config = dict(
    train_examples=145000,
    horizontal_flip=False,
    depths=[3, 3, 3],
    kernel_size=3,
    grad_clip=1.0,
)
Rows from block 5 of a small image classifier, named by matrix and row number. Rows with one number belong to one channel. Each number is 128 + 24 x the weight over its row's rms, rounded and kept within 0 to 255. All counts start at 0. Numbers have three digits each.
After each channel's rows are labels from the 100 images, of 14976, where the channel reaches its highest value: "colour at peak" is the nearest of a few named colours to the mean colour under the peak; "peak on" is the class under the peak. Only what is clearly more common there than usual is listed. The data: drawn branching plants. In brackets: how many of the 100.
# c3: 3x3 conv (model.blocks.5.c3.weight, 160x160x3x3, each kernel summed), inputs 0-159
# c1: pointwise conv (model.blocks.5.c1.weight, 160x160x1x1), inputs 0-159

c3.104:125057122120141128104113096111118083096119110118128122137116123118127107103111121106098109133122106132122108151092114123144119115133121107101132153101119148125091069128092127120107122111110095172092121098143111163156116108093097109141111110100102126121119125119124174103118154129100129133094104126117080113099121096101100089117135135124112155089120077113113093077126138094105110139162086114082103082106079128083151127114133115121126102130087124124142107120091101109131062136108106
c1.104:106068095126124147122113113105139099105111109126132098123077121099148132114177142124130097126109106137121144162112100106131161132124130096114150154151111141120112093165105106124128164108114124163083155120109134135145150115106097105126131106136131138104123107111093142118129129137111129148140133108157094086101140094122115132126166145113112169107147107070121101089139147116144129149133096088113117078110081153102157129084153149149088090092086117162148151120132109129121092140205111
colour at peak: pink (44)
peak on: foliage (28)

c3.28:103103144117138138146169072148125080102123133146136123112091129134093092130104128106121122132100142135122116117124138105128156085098115108188101122157137170128113135178123163103117114147170120135134126135136166114081104096130130121133148116115136156122153092137134102144103106128097113088106166080160136152134057157162115103116098108116114103120110100063144098146110122115114162099158128142122118102108092152139101098105092117132103119151107084119133154139138117162103148123149105
c1.28:110102141176121166088138118121113109096127100140142093102120108114138075158106165067116096134104111121127127074111114115149160102138114098133120095119113146113086116124128119142106112118121144107090074117116116127078101095152111149103162135083115114097126077111134107128162112093132118102116171109145123108103147102130119118158088116127158106114122132101153149114149131126093123107129089140102164119140129155154121151108099126120130107073138103115076120082099113097130132088118131
colour at peak: pink (43)
peak on: foliage (59)

c3.97:081118145142094142117134125102120120095127148104114118087143080119125078134093093095146095145085133133142132099107134150085129105088097087097109138098126097125090109116103121118076125123105116149148094133144140089080114103083099136107132145132110097084119092109131111121113111113101124074107119102142106105118131104125112119160071115096107105113107095082127120097131128125090143133151120140123103109112087105123131120116087103120139114115119113093116127157081099131105108145090135
c1.97:117120089118081147125141145130122108063123133124134130106129125145120098131118116088158132157092113141101121122100153107117153102071123123114114149110124122174120110126127095133094117191114099159100120142164100079102127117105121127125140131124084113094115053128105095133149109112104136129129122106099096147129130097118121146140104124140155118157126142108144104144117130101108131037138101151155111098111085113127146143123138133165133163163097104097148109139083099115116107132112158
colour at peak: pink (38); green (26)
peak on: foliage (82)

c3.49:141157125087117119137110081121142078142106114140147112097135124082148143096125107126125132103132081137146142108118116132115116111114132153177143161114128131107082096129116072119131091140131108142107150111101093088117108089168090122135109095119113162137148116124105112094152149068121158125122134110095125116105109107104130126104087129110131109100149088127088113131123124122128116081110060132145113114109098172141106096105111116134124155113106068137127133118150123157084117180140154
c1.49:123141125126085089101098109110131140135087100094126125128107122088153089089130111081121111094108120130087105109089101124107123133125087135113124108122093122100129098145110136145123079131115145112125119154110118107110112136085126169097115125129130090104124101074115112148126158103129128140134151096141139129108132103118142091139118101123116120096107072051118105093087138077083113125112092123130129148106132144124127115093158061125113119073160142137132113084117126140106136116130123
colour at peak: brown (87)
peak on: wood (99)

c3.157:114119135143105126114113111102106108118102172110141092081122133107152097147106123098136148096096111115113077092089105194132095119126123097112133117100113090100129095137138099148112085105092108136136138123109142130164113107130118141119122172137115125107101138104089145115109130109137146108114102090130096108092134100091115136091092116080092096091148144130111104104158157139088108134100110127126117150112141085130135119095107091164117111144148154092080108120093120131116111104078142
c1.157:110095126098103137111107114104123088091122129111137144107123106112144083139107150103106144124089134132117078105080098133165114124112103102080131128096115106088131116141122077122109072117084110142125106118125132121141140110118114153102128136099122104086137132091111131125110157077101101110106120124182095132114119112093127102088108101121079084115141126119122093116130121105091124095135106121105131175145129092103118141078113107156116104152118138097101106144078119142132097107092149
colour at peak: pink (29)
peak on: wood (35)

c3.21:127138106167098137127126063163109106145120124130134122110122111118129121125126097116109122131102107093172109115103163088136117088118137125133147090081134122154107139170114158099112114183115141095121151130153096133128163141136118084135153109071102098115103133142097097094152108123105163148113114130105140145137097127172166149103107143137117161095091118118137107156108095098173097097098151151154115130109105120142102078138116116139107152138120066154152142120116102093118107139112105
c1.21:126140115179103101119123126139105136105128122095128088134092129089176084141162099110144102059064133097146126116120139132129110157133132120103142087131065120118122114140140141167115133128092158138150146097108111114140106154097130130090161133116109073114116156137107140113098091133120137150108111131147131146118145124145120148096123139140125130134086150139119130120076106108149094152115163101119092133104116132117108124130162129124111116069157145134121123123105075106128084100076087
colour at peak: grey (60)
peak on: wood (52)

c3.82:101147128123105086141131112124142089127132145145107142129102138124130159138067120111111125119104167152103135136149072116143117072131115122114145086133114134125158160077081114094123110130083150138161146099099082128137137113088139141108160142172118105117111106104100072113095101113118130151156131105104144135105111104096161112117108161151120107133104133106102113110074096122122131120082106153091139127146130113106110144142163061138093106106119104128156144146096098138111140117111137
c1.82:144126097126116123106126170134145113128142110133103109068092109116130141125097099133092123140114087160098112122130105089110105109120090138140138122105146077139103109075113084155147097135131120115089139099143069111102111131115062155131140124111117104131119111091135122058144127065111130121111132115132139069142129123102127098108081146132128114100116159107156142099112127128110130130097039144104122103121119105124117131143121116119135134164102103136133123143131139138093109150106136
colour at peak: brown (61)
peak on: wood (92)

c3.139:126142147134091146107155120121121099121130147133128114117141094130115121124103099109130137143110143099129083071090127149112128107116067106090158114097132090146100111131104108114081111155080088150151111140151108120150102171111113132134144133137109106091115092084114094113145123111127138119088119126149066112122123097126153130122092119111107108103144119115157104090160084142079122130102107167144139082124111078163117105108115134144122146137130116106120130154073094115103145123088092
c1.139:127134130103091126123135121125127100110136093092159120141156130149181122125107094082134139141080122125127109104148133067138129094080088107110136123107110096156121142129095081138097141172096097138106102117164117149169106134137139108110143106129102119096115082079145086133105134093125123129115113106159118113106139100123129129130078115099147051103123103116113107105104092093130111066104127153141131125174121105087126129102141132152122172139124129117125116139106106129106145126115131
colour at peak: brown (77)
peak on: wood (37)

c3.119:136159098133108120083118128123143092107112100116165150153120113118108112122134141102140118109126114154119092114111117132129113128102119095117113119106123138107112111139109135094182158113109110151092134124146122120077134167106127082123136107124109113102121127127090114115099136159134098101094143104152087100136079109140143167118138127138147138079100125060134099090118153079140092160119132144142091092094122138109141128107123078140126121124107147188129086078133088098116116114184113
c1.119:132142099153082132084139129166115146131126084110155147136104122106139112109099132080119111099127115150107115097107122088134119153116117101063124130124088116131096126102118125156163149114107132158088126121142129106095120155105115139098116096100098058094123114120115136105089139098156090125078123123151105082133125112153110142131099110134159145089098116076123100119125146094159120152106123143132128108110123103103137117112109108122127106122134112109137055073124089110114123106137095
colour at peak: grey (46)
peak on: wood (89)

c3.2:096121141111150103180084083117122093117119100133149122111161148102129159082139134146136101120089127134098140132111153126129104087122103153145107114099103140138128134143145135099093103142140129110116125115112134152144128119154121085167094115122137167084120170127093110145163141089102116107100107134128118154116119131132129087108130108145157103110176084143158095152132137136063116110118130123126158112143121121132117139110121176138106157138111147052118149123065119167152162104102105
c1.2:114123098135112124128118103112097116092113106108159066143116141151180116120118134129129140093090106156091114143131122123126122119084121133116106085107059116144103113118091138139085108084126121127095116085126097128111104114145116139117114101092105140091105133131154117100126126100117129099105102126138098103085192135105124094145139098143140091148121105105152097118111146116079127116103086099107172133165108115127117133127127160137101140133135122082124113096067115136143145092092140
colour at peak: grey (70)
peak on: wood (38)

c3.23:134116157137108088155091087121083113129097108106117162107159172147145076121134087085143114124080122106116109122111098102130127119118111124132131103143095109118151090143148129116086070127100133129120117094113116137138101123116100111114139125114110119113089141109128109131144131097129130113094130125135146166150129129125090122139104096132139098135158092160129099146131093124073122086136129118092135125108129099118150146157117103125125140143110160066148107120045132142163176121078118
c1.23:123080098143096100118112089081111152118098130134096118115146145124127103123136157133145129123089099113121076143128110111119130110081109144138138120112093119106091125123148125143080097095128099111084094070117107068131118108130127136146137117135019137087102128116136147084151139144126133137113125093147122113143127110139087128130131124146150093148142138151129112110125092110079099104152111119117123100097130120115138145160136122102139155127124135102140099096089135118173131127085140
colour at peak: grey (69)
peak on: wood (39)

c3.27:129129114121151103133133116117130132061140158172116104161118124161174080130150123143161098159095122187146089169141097126131138113111137144105147127122135144150109117118147128119108095158107096101109129126079086138121121063129151121116126163125142103093150120148132080101130138141149151095124156132106093120144121096117128105152109091131156106129152117111144092102112113107101132119092081173100125103148111127141110125171099117127116126131120072097153090097100087151109126114130120
c1.27:111133089140113156106130131118085125085134154138128086117137112120147082126112123098145086130060090170105112099124127115094131130122115113087134114069113123144112085103111124153102080157090101132113106149102109125116080081125113140102111128108127097086132110122128092118134109118151139104097148151100095076143128088101115095166080119100133107122133126131141128100142148095120132128114064134099094133142116133148138163157108131141132117115130097106143145113103110146146124097115093
colour at peak: grey (48)
peak on: wood (54)

c3.133:075094174121112083146127115137106054116104108117122118114112139112152139107117104112148122067113151136118133109119123098123128105130115154157121077132131125118116139177109112086115119115108074109138121094103116130161116140123117103162122137100119147135125132122082107118152132068118133120134103110106092137109110134123128095118100133131126137101179107122134140110139130142090133095135114114081173120117085103153111135114130130136127157139125130061070162144102119149130190121092120
c1.133:105085124099080135118155121119091111117107111112120108152103147104190128122110105112126084077100122146098100144078103089132120137062122126134128082122088111106131101143087106134117116106132093128123111116109112122139095127124114140135106117108101127124098119104135121098160157097141138106121100123139116115093152117104142096110091116071089101136150111105121128122134158133110117102100086132069165121095094108131113121132130119133149136109125125080140101079093111112126141104080111
colour at peak: grey (74)
peak on: wood (74)

c3.48:104114137091154110142103101147126057144119124120142107167132175116104143129088162156126160118129125122162144103132138143083127094116124117142128074099105088145099136081135083078115110141115137150116080134133128144114162101116158117126130123171120160138125156130106096109144088118119167141136149126086109119131102137124141119124143152115140075092131147121122146097083134107099138087119105126122133129146108082140112124119078104138110116136106087095118119142092139122114161124076173
c1.48:109106154101158177101103124099143100142130143142137124110128122088132093151133115138148149128121062156155076130073100141110122113092067117143123097120106124079082081118099104146111076113156094133112115127152127154124054113112097114116145137134105127097121130131134116101129129090146159143078142122148144092110119075156119121115133125159163114138105156113136125110142154087147098127110101127112138133099143125153111155134087167134139149152107128105155125124132126121123107146107142
colour at peak: brown (74)
peak on: wood (100)

c3.17:169139110053117151151075121129133127142114100123140153110089120116119116149162109097122138133129086095137145112139166149092121116090109137169101137142136114090141103137122150097131143139157120128106087090096123137114116117101125127139094125143070106126109083118127114152127122127095150156132151118113136166132177170127100130103170117151138152108118118076143140134100141131100115103122085078081134089115179146123159131161144146129110121113106131173124137099126145115160129140121174
c1.17:118143125103144148096103140087123138109092132131100108068123096110127109135092129093099144133136083083088130122084120114120114120109098130146112129123149089058093090111142087146111112121112140104139142090131117097093117121132124123078096122130104128132140105120153133121097063121088148154110138131147132121099126121097108136090122124135122151102132150060123137123127152127090099154155079082122110115088148096113131143094114093111113095101133147116105136111111130100128117117092149
colour at peak: grey (52)
peak on: wood (60); foliage (25)

c3.34:095087130135115106128099071125104092081105125145119102104123092112122133151098124132145145089115131146123105098094133154116124109101131125129125116134113134104094088129134087109145092098096105136154097121115146087119113108164152116117112120120068155134142135121096096131152153092128151106105131086123125086106102102088097112100069083136144107104151103132126131101089141141129095109114098120117133097089134146146120090098129099147127132130152074123102103142118142167119108155123184
c1.34:132090127129110131120104103092105120079152139141111090101132084107127087140107119104138093098080137149080113126123109138116127101100099100075105144119059127098095108123149074151096126115118134093111114126142115097103112095099116133101117091150111135098138146099111129112150155125159119131132118122158123099105094109120138109121098092113141117112133123148143120080117140081109122115098105093100150138112127111128123113099099082086107141122167126097130100126111069138084115149137113
colour at peak: brown (84)
peak on: wood (99)